{
  "model": "sound classifier",
  "gain_aug_db": 10,
  "spec_augment": true,
  "positions": "sincos",
  "init": "kaiming_normal",
  "residual_init": "none",
  "epochs": 50.1
}
Rows from block 2 of a small sound classifier, named by matrix and row number. Rows with one number belong to one neuron. Each number is 128 + 32 x the weight over its row's rms, rounded and kept within 0 to 255. All counts start at 0. Numbers have three digits each.
After each neuron's rows are labels from the 100 clips, of 14976, where the neuron reaches its highest value: "responds to" is what is common among them. Only what is clearly more common there than usual is listed. The data: synthesised sound scenes: up to three everyday sounds over a background. In brackets: how many of the 100, against the usual share in percent.
# fc1: first MLP up (model.blocks.2.ff1.fc1.weight, 256x128), inputs 0-42
# fc2: first MLP down (model.blocks.2.ff1.fc2.weight, 128x256, transposed), outputs 0-42

fc1.160:209164177148095103127125129122136151147136141193132133123032103137095168110139105166105148152061137085126140095105142078132128153
fc2.160:148116155137103119138177124090148182116082148166083119142138124134148136102140110135096163133086196113134183168147155045092120179
responds to: engine (100 vs 5.3); reverberation (60 vs 34.8); text has "room" (60 vs 34.8); text has "reverberant" (60 vs 34.8)

fc1.135:172127162098158179132122179165140126197149111157148174101050157099123131117147138113146101143101148119086082158134117101171110180
fc2.135:153156158117048124171167082127099112127108128174077069099145143130160143121083091123183137168134079128100132118106117152101184134
responds to: engine (66 vs 5.3)

fc1.154:092092152149148104148029095164160167163165176172103073081058141112087094128156135158144071164134098180120146128101140183115088122
fc2.154:044119142132148124182113149144091088105119104125088122122156153079120129120160153115169072161118111203084125113119149111151132096
responds to: background: none (75 vs 22); church bell (26 vs 5.3)

fc1.187:133116088129121182132133161119160140124128108117125096125117141115102116111145149064167130091095128168124112126093131136150127204
fc2.187:145103126109106141124154177119126142087115114139096054235152164183171123083152147112118131081145118126078180192086179109162122163
responds to: typing (100 vs 5.7)

fc1.250:138179103120126054170150128181149123108153086116173095148142141153101158079136128122078159129130189138093128157097192128159091178
fc2.250:148099150147127190156137126167057111088087120139043084134125133096188175111122144100115129094089136151125163125102128124169116131
responds to: typing (91 vs 5.7)

fc1.238:117123161149163146094165152197111120173148117167129125116093112122085137124103129103098149100108143116132141121121126241119016119
fc2.238:071125162160096146181111146153161122148129096132127100139141087103123157129124131091188107144157035154114126124120162213127185082
responds to: vacuum cleaner (36 vs 5.8)

fc1.229:163117148136145105168108147143176100147167079134103153126125178111121114109127097113204089117119135160152146163147164067139165169
fc2.229:065149140149086075102135126120133124092148119110140112110143096153094133115079129171121142142181149116155171188055123194117159074
responds to: vacuum cleaner (88 vs 5.8)

fc1.164:237171144188121142096133097127148099155151073159147161122082132119113177121144102155092156139071159062131161105107143108130115134
fc2.164:133114109087106146141125100025142136119131101135098121159144095157099134106175144166092162114084150100119148143171101053101114173
responds to: electric buzz (100 vs 5.5)

fc1.100:209100098199187148119125173156158179135125126139179165135077078158131126074107098130111075177106123149108091128110124198183086103
fc2.100:136213155143109178167193166113098133115041094145063143175152128111171179100111134151093112092069157112124143153080143133179139138
responds to: helicopter (100 vs 5.6)

fc1.149:140134090129157156150079122067136111078119164156182184140138146117091097080135103100056157160126122102130118101111064114161069125
fc2.149:107158181114094148177182175118083093108095098103146121211147145092217166098182172166142103167128129202072128135069126068157144087
responds to: waves (59 vs 5.4); text has "noise" (26 vs 7.4)

fc1.70:142088139128165091073113133140142144103114127123184185107121084110117166094119149129111129150164134113150095158118102201112045090
fc2.70:162195171118102136209168131106111089119106085148060106132130089139180152120116138117138136119119100158101142133069164097193170101
responds to: helicopter (83 vs 5.6)

fc1.93:183166135126168146149152168135142103083123084070133172064131132120078173163111144089094082125128163157107182091172124053149143181
fc2.93:105146087147162137133131144132145159127125126142169179117135105146121070142122061090093090116158132108133153134100119190147169143
responds to: clock ticking (100 vs 5.5)

fc1.90:178188156187098116133144142174179120129141112114099188098117175141112141183085139114117152112106178149122144146065100117091129141
fc2.90:166131172058128186130190152079091104131103145067105159120148132127122161095130135144136175159102084151094070124096117122139106126
responds to: applause (98 vs 5.6)

fc1.44:123148156103174178103147094110138150100222120111137117089139184124112199100142130088098107104096164128127173125165156095090118180
fc2.44:093142145089145152160102125147105116100165104108098178114103113092151165041108148106108132144109154144095088095117146121118141130
responds to: stream (76 vs 5.8)

fc1.231:133177170119146168130069090212156097170172105137133109067051159105114186129153146056124110135122145146088109111172094172116129144
fc2.231:121136124099083112132137151132135097160131102130111102154142120083122110121141137132220142200201091168075074119176082064111149121
responds to: chatter (99 vs 5.6)

fc1.56:171166147147120160098106180113149086164218123122133136110138153118129121121104115088130137107076194099115138062131149159141058093
fc2.56:178142111095140121089134126125152071120168113131120137075127145147111099132093128084077180105139138094189142124120146132139152120
responds to: stream (97 vs 5.8)

fc1.103:180121102121232109158092171094148095113117177126153132122150141176106183094140063117030120149129127137144168123152110118088093114
fc2.103:128142151132164116133157209115075079080122080153096138143103097137142117099093195073091097103109175122134109172088163072156097153
responds to: stream (97 vs 5.8)

fc1.123:168152107108160187128104140158127106150093117108169203071113095125074085097149123119099091137123089119067212107117131144185039120
fc2.123:144177154090114169173130140120152133099137067136114089118164126148138108091133126124115096156089123126091180187049107098207125117
responds to: clock ticking (100 vs 5.5)

fc1.224:162112140129110125177124131130148092109156158096113131083088076129076079088126099149126167117124170116114132110125127160096120155
fc2.224:132110145094134162131175134126151152163090116191124152096087108117101164070162187131129137154139134152096134110120214094114099127
responds to: electric buzz (100 vs 5.5)

fc1.145:129114132151161159113124133164132141089151123148123070102107148145107138161136100082101144130094167176072138213122107190158099162
fc2.145:141171152144168128150127123140151100098125120117111116153145100125139048149127082156159115148169156146054134124100177063186139122
responds to: waves (54 vs 5.4); vacuum cleaner (44 vs 5.8)

fc1.206:139157142156105094087130099137146128116136097125093197126163141220124164134083125146112150127138189136105168140097123159159163118
fc2.206:147128128112130148098145202156137170092100171139144101115125200123159114100149157158035145133085142108132079126113162130136071146
responds to: stream (68 vs 5.8); applause (30 vs 5.6)

fc1.108:124144150139142120155196094136163114131175143133120133046088149106159166151106138084131158066119112140097191139176163110127111194
fc2.108:090216139105074134127131143111061119093136094079092185110115130139151190086114164108110159088108121142119127170166141121187177075
responds to: chatter (44 vs 5.6); coin spinning (27 vs 5.4)

fc1.75:112109158132141105113162106132152140096150167162210172133105128176061151119094124106098132172145147118175189143133105123094121122
fc2.75:111147095131162128181093144108074130054103112096141097133164101147187098075069182134135067123095177149154122095107144101116151123
responds to: electric buzz (100 vs 5.5)

fc1.201:156145177128135124160170177164207124142146109129123145081109112132120141133128120141124136150085167128150119124075066108076107113
fc2.201:084134161099084158141186074070099160110122115152081126097107110125141171119164166107097131132108158138055093127135119111120092107
responds to: electric buzz (97 vs 5.5)

fc1.11:144139139125115121131131125215155090111155149146118116122105115158137103134098115153180138167110148120166151194119137159129144120
fc2.11:130195196157089132187182210117109117085077102128093116157120150146132184122105126120130125118117128149067119148081146083207141092
responds to: applause (100 vs 5.6)

fc1.0:123114094153120131085091164150112161158149126166111147166120145154143183116127097163124131189140075096158092118134144203159128154
fc2.0:157166196154096157149116129159219146171110151120130156068136104148147118155120108110082167074112102161141121066142166155161080128
responds to: engine (78 vs 5.3); reverberation (60 vs 34.8); text has "room" (60 vs 34.8); text has "reverberant" (60 vs 34.8)

fc1.139:111127150127160128140128124178120157131104093132110089124064168119111108098135116073139152129127087167021153141120136128176111156
fc2.139:140141150108103099185147154037143067151130108138090082144123138104123151169214085151103139106153142180075134162054123077174105111
responds to: waves (100 vs 5.4)

fc1.129:118116087141148072144122128151157124088124120173144109110134103189105146147162159062084106117160171126143113169135114137112112182
fc2.129:098125137134118147148118158108088112087098094120046100176146142127213139092154146076157112119131134196069116130099133091192116144
responds to: typing (100 vs 5.7)

fc1.25:121151152129078103118128131122138128177100099065103129143142181149121129116154164069097160104098105193053178124077157133142158190
fc2.25:110139062153128073133090149139104124052150109091159121115182051142151103107168108090090153111164109170117165169144136109157138125
responds to: typing (87 vs 5.7)

fc1.140:135096136094184190098152112172160140114125071128173121099113113102123112120123118024113181151128096169078113112115090132121071151
fc2.140:107103181080115091123141181112151131122148186154120114147070156123141080155133125165164125188137092185106140148081157144085124145
responds to: typing (49 vs 5.7)

fc1.165:141101166116089123108135126110156050142201111164120135080113101150134087108144180131201152138086141128143166097086153094154094154
fc2.165:103133103145151102159134160164131099114104127052129155106150124139136147114165152121093116121113129094175139111023110193139116078
responds to: stream (92 vs 5.8); reverberation (67 vs 34.8); text has "room" (67 vs 34.8); text has "reverberant" (67 vs 34.8)

fc1.64:164120129179221161148111128155124160166137101134159136122118143113069159144175087108150092138113081148050128139139119133116117097
fc2.64:116146082159069069116156105130115082134126107092107139151158153166141145169107066172061176090115136124143123169114126196202132128
responds to: helicopter (100 vs 5.6)

fc1.10:178161077164176152078150118112130108156133111123109142098106220114094113134145126148120114108063148083111142053118167164138106171
fc2.10:160160091100094193088121107129100109139141103064113149175184181149133137143136144107058162119106113191087113152167122131160169136
responds to: wind (100 vs 5.5)

fc1.197:178144093127148078149101175135133143102121134106153107122114155163114159124168098080063147185144156101086146167072088102141095094
fc2.197:112150115107196133185151150129148083135097125163127139135103066134146096107088130079108092089112169106123122141084134103193080134
responds to: electric buzz (71 vs 5.5); waves (26 vs 5.4)

fc1.163:135147124139143120116020137150212094116204135154133111113067150064086069087178102121121140133142101155114108135164127124115112149
fc2.163:119092105133156182147190141118131102169085083137118131118131077123123141182186152102160114163145126206105135121139176083195109097
responds to: waves (74 vs 5.4)

fc1.1:154067094120180117114116099085195177154096122135211168123123092154105082107130101165120090182135130114087148153129067182169087088
fc2.1:081184157118121172168146164117079103088070092164060125128124071076196139068114154096127090119087159149092112150077164108157096123
responds to: clock ticking (42 vs 5.5); helicopter (34 vs 5.6)

fc1.34:124135098173231080148094138084140156133107173168138125100101134185091148160140082122119096138110129109128191149104122181110120082
fc2.34:066166128155154125143152171154095083060064105143098109200121134082156102133100188122108127101060118151111099145098185111159076102
responds to: background: none (99 vs 22)

fc1.119:161116139168140133084122125120110066110200138121116131102077101148040152165121162097083126129140170140126140144142121193140063117
fc2.119:100156158144125133209162144123126116111127058123137113169160120132148122124085179086175126109176121142124112143113136077172144081
responds to: vacuum cleaner (96 vs 5.8)

fc1.50:092093116127196126109062154109159143115134132184157157077144123195069153137161088150163140149131096113165204148116102139134099134
fc2.50:070176124164181135156109165174124110078093102106178120178157156135168137130151127131176116108074127109129130177121127158166155124
responds to: background: none (100 vs 22); mains hum (45 vs 3.8)

fc1.189:144161178133137126124114109145170123114143135146131127081135184123119154167095117114142141110095149120097129106116118195103156145
fc2.189:129185087078114146101149188123134060143125159055135151141117124146159174128115161113072199119120109148124127052139154135167082062
responds to: applause (57 vs 5.6); coin spinning (35 vs 5.4); background: helicopter (28 vs 5.6)

fc1.246:139152110148143176122164109228112099117125123082124181146100109173113140122108130053142119124140118204098157164121086132108127172
fc2.246:138148202107105144124075164181172191193114116135123104134064093114181125047100129088191098197203133099124120105112170200092145130
responds to: chatter (100 vs 5.6)

fc1.32:166124194208070080103133100111153088134152107110096141085122090154063166146127115119081139114090140067159116116098145197164132125
fc2.32:089165154092100144214203147094089102133115080139081140164129134086148164126155148102132121112107152146079121181102156105165153103
responds to: vacuum cleaner (99 vs 5.8)

fc1.80:138115144182098133061074124080156111134159116148164145096111106120049175171121169128093139123137114115130128125122146143142094116
fc2.80:106160181115087099204180094124117129103138082136152197110183095141135163125079126154152112113162090138171100141161100154127198136
responds to: vacuum cleaner (100 vs 5.8)

fc1.28:122094189083156100131172155143137093092144154150100117112066167075111139094127139141172155118143087145144122106157096138088115153
fc2.28:129161179130078148148153175112109089124093097152043138160120121071124155114136166123156098130116141168090127139109161111173099087
responds to: applause (84 vs 5.6)

fc1.136:103141145136123096122073176104151089133173085088133112115164163147089095165100143072138122116089119127145166192120149115140200161
fc2.136:067160136130125050174153149063113078080109080147128085175131156150144130164145127152135121118132109179083139174037136099220138146
responds to: vacuum cleaner (93 vs 5.8)

fc1.46:131082159140158093097103159172135165163089163179157089173142109105096084117199053125132079126139087150078125220113179183130122111
fc2.46:096124140166103161203129184140097088140103074175072112124151096111157139150112140138157091077081139132130141092131152103112101161
responds to: waves (98 vs 5.4); muffled (low-pass) (29 vs 12.1)

fc1.219:094094125129155111124166124145182072136188116153127090057149143082125171104139144135155143104052086179148110089127128102126118191
fc2.219:085097139136136160145100194155157129095164161118154121146127146111113137113184137147100154106111082158143160140149133116125063153
responds to: typing (62 vs 5.7)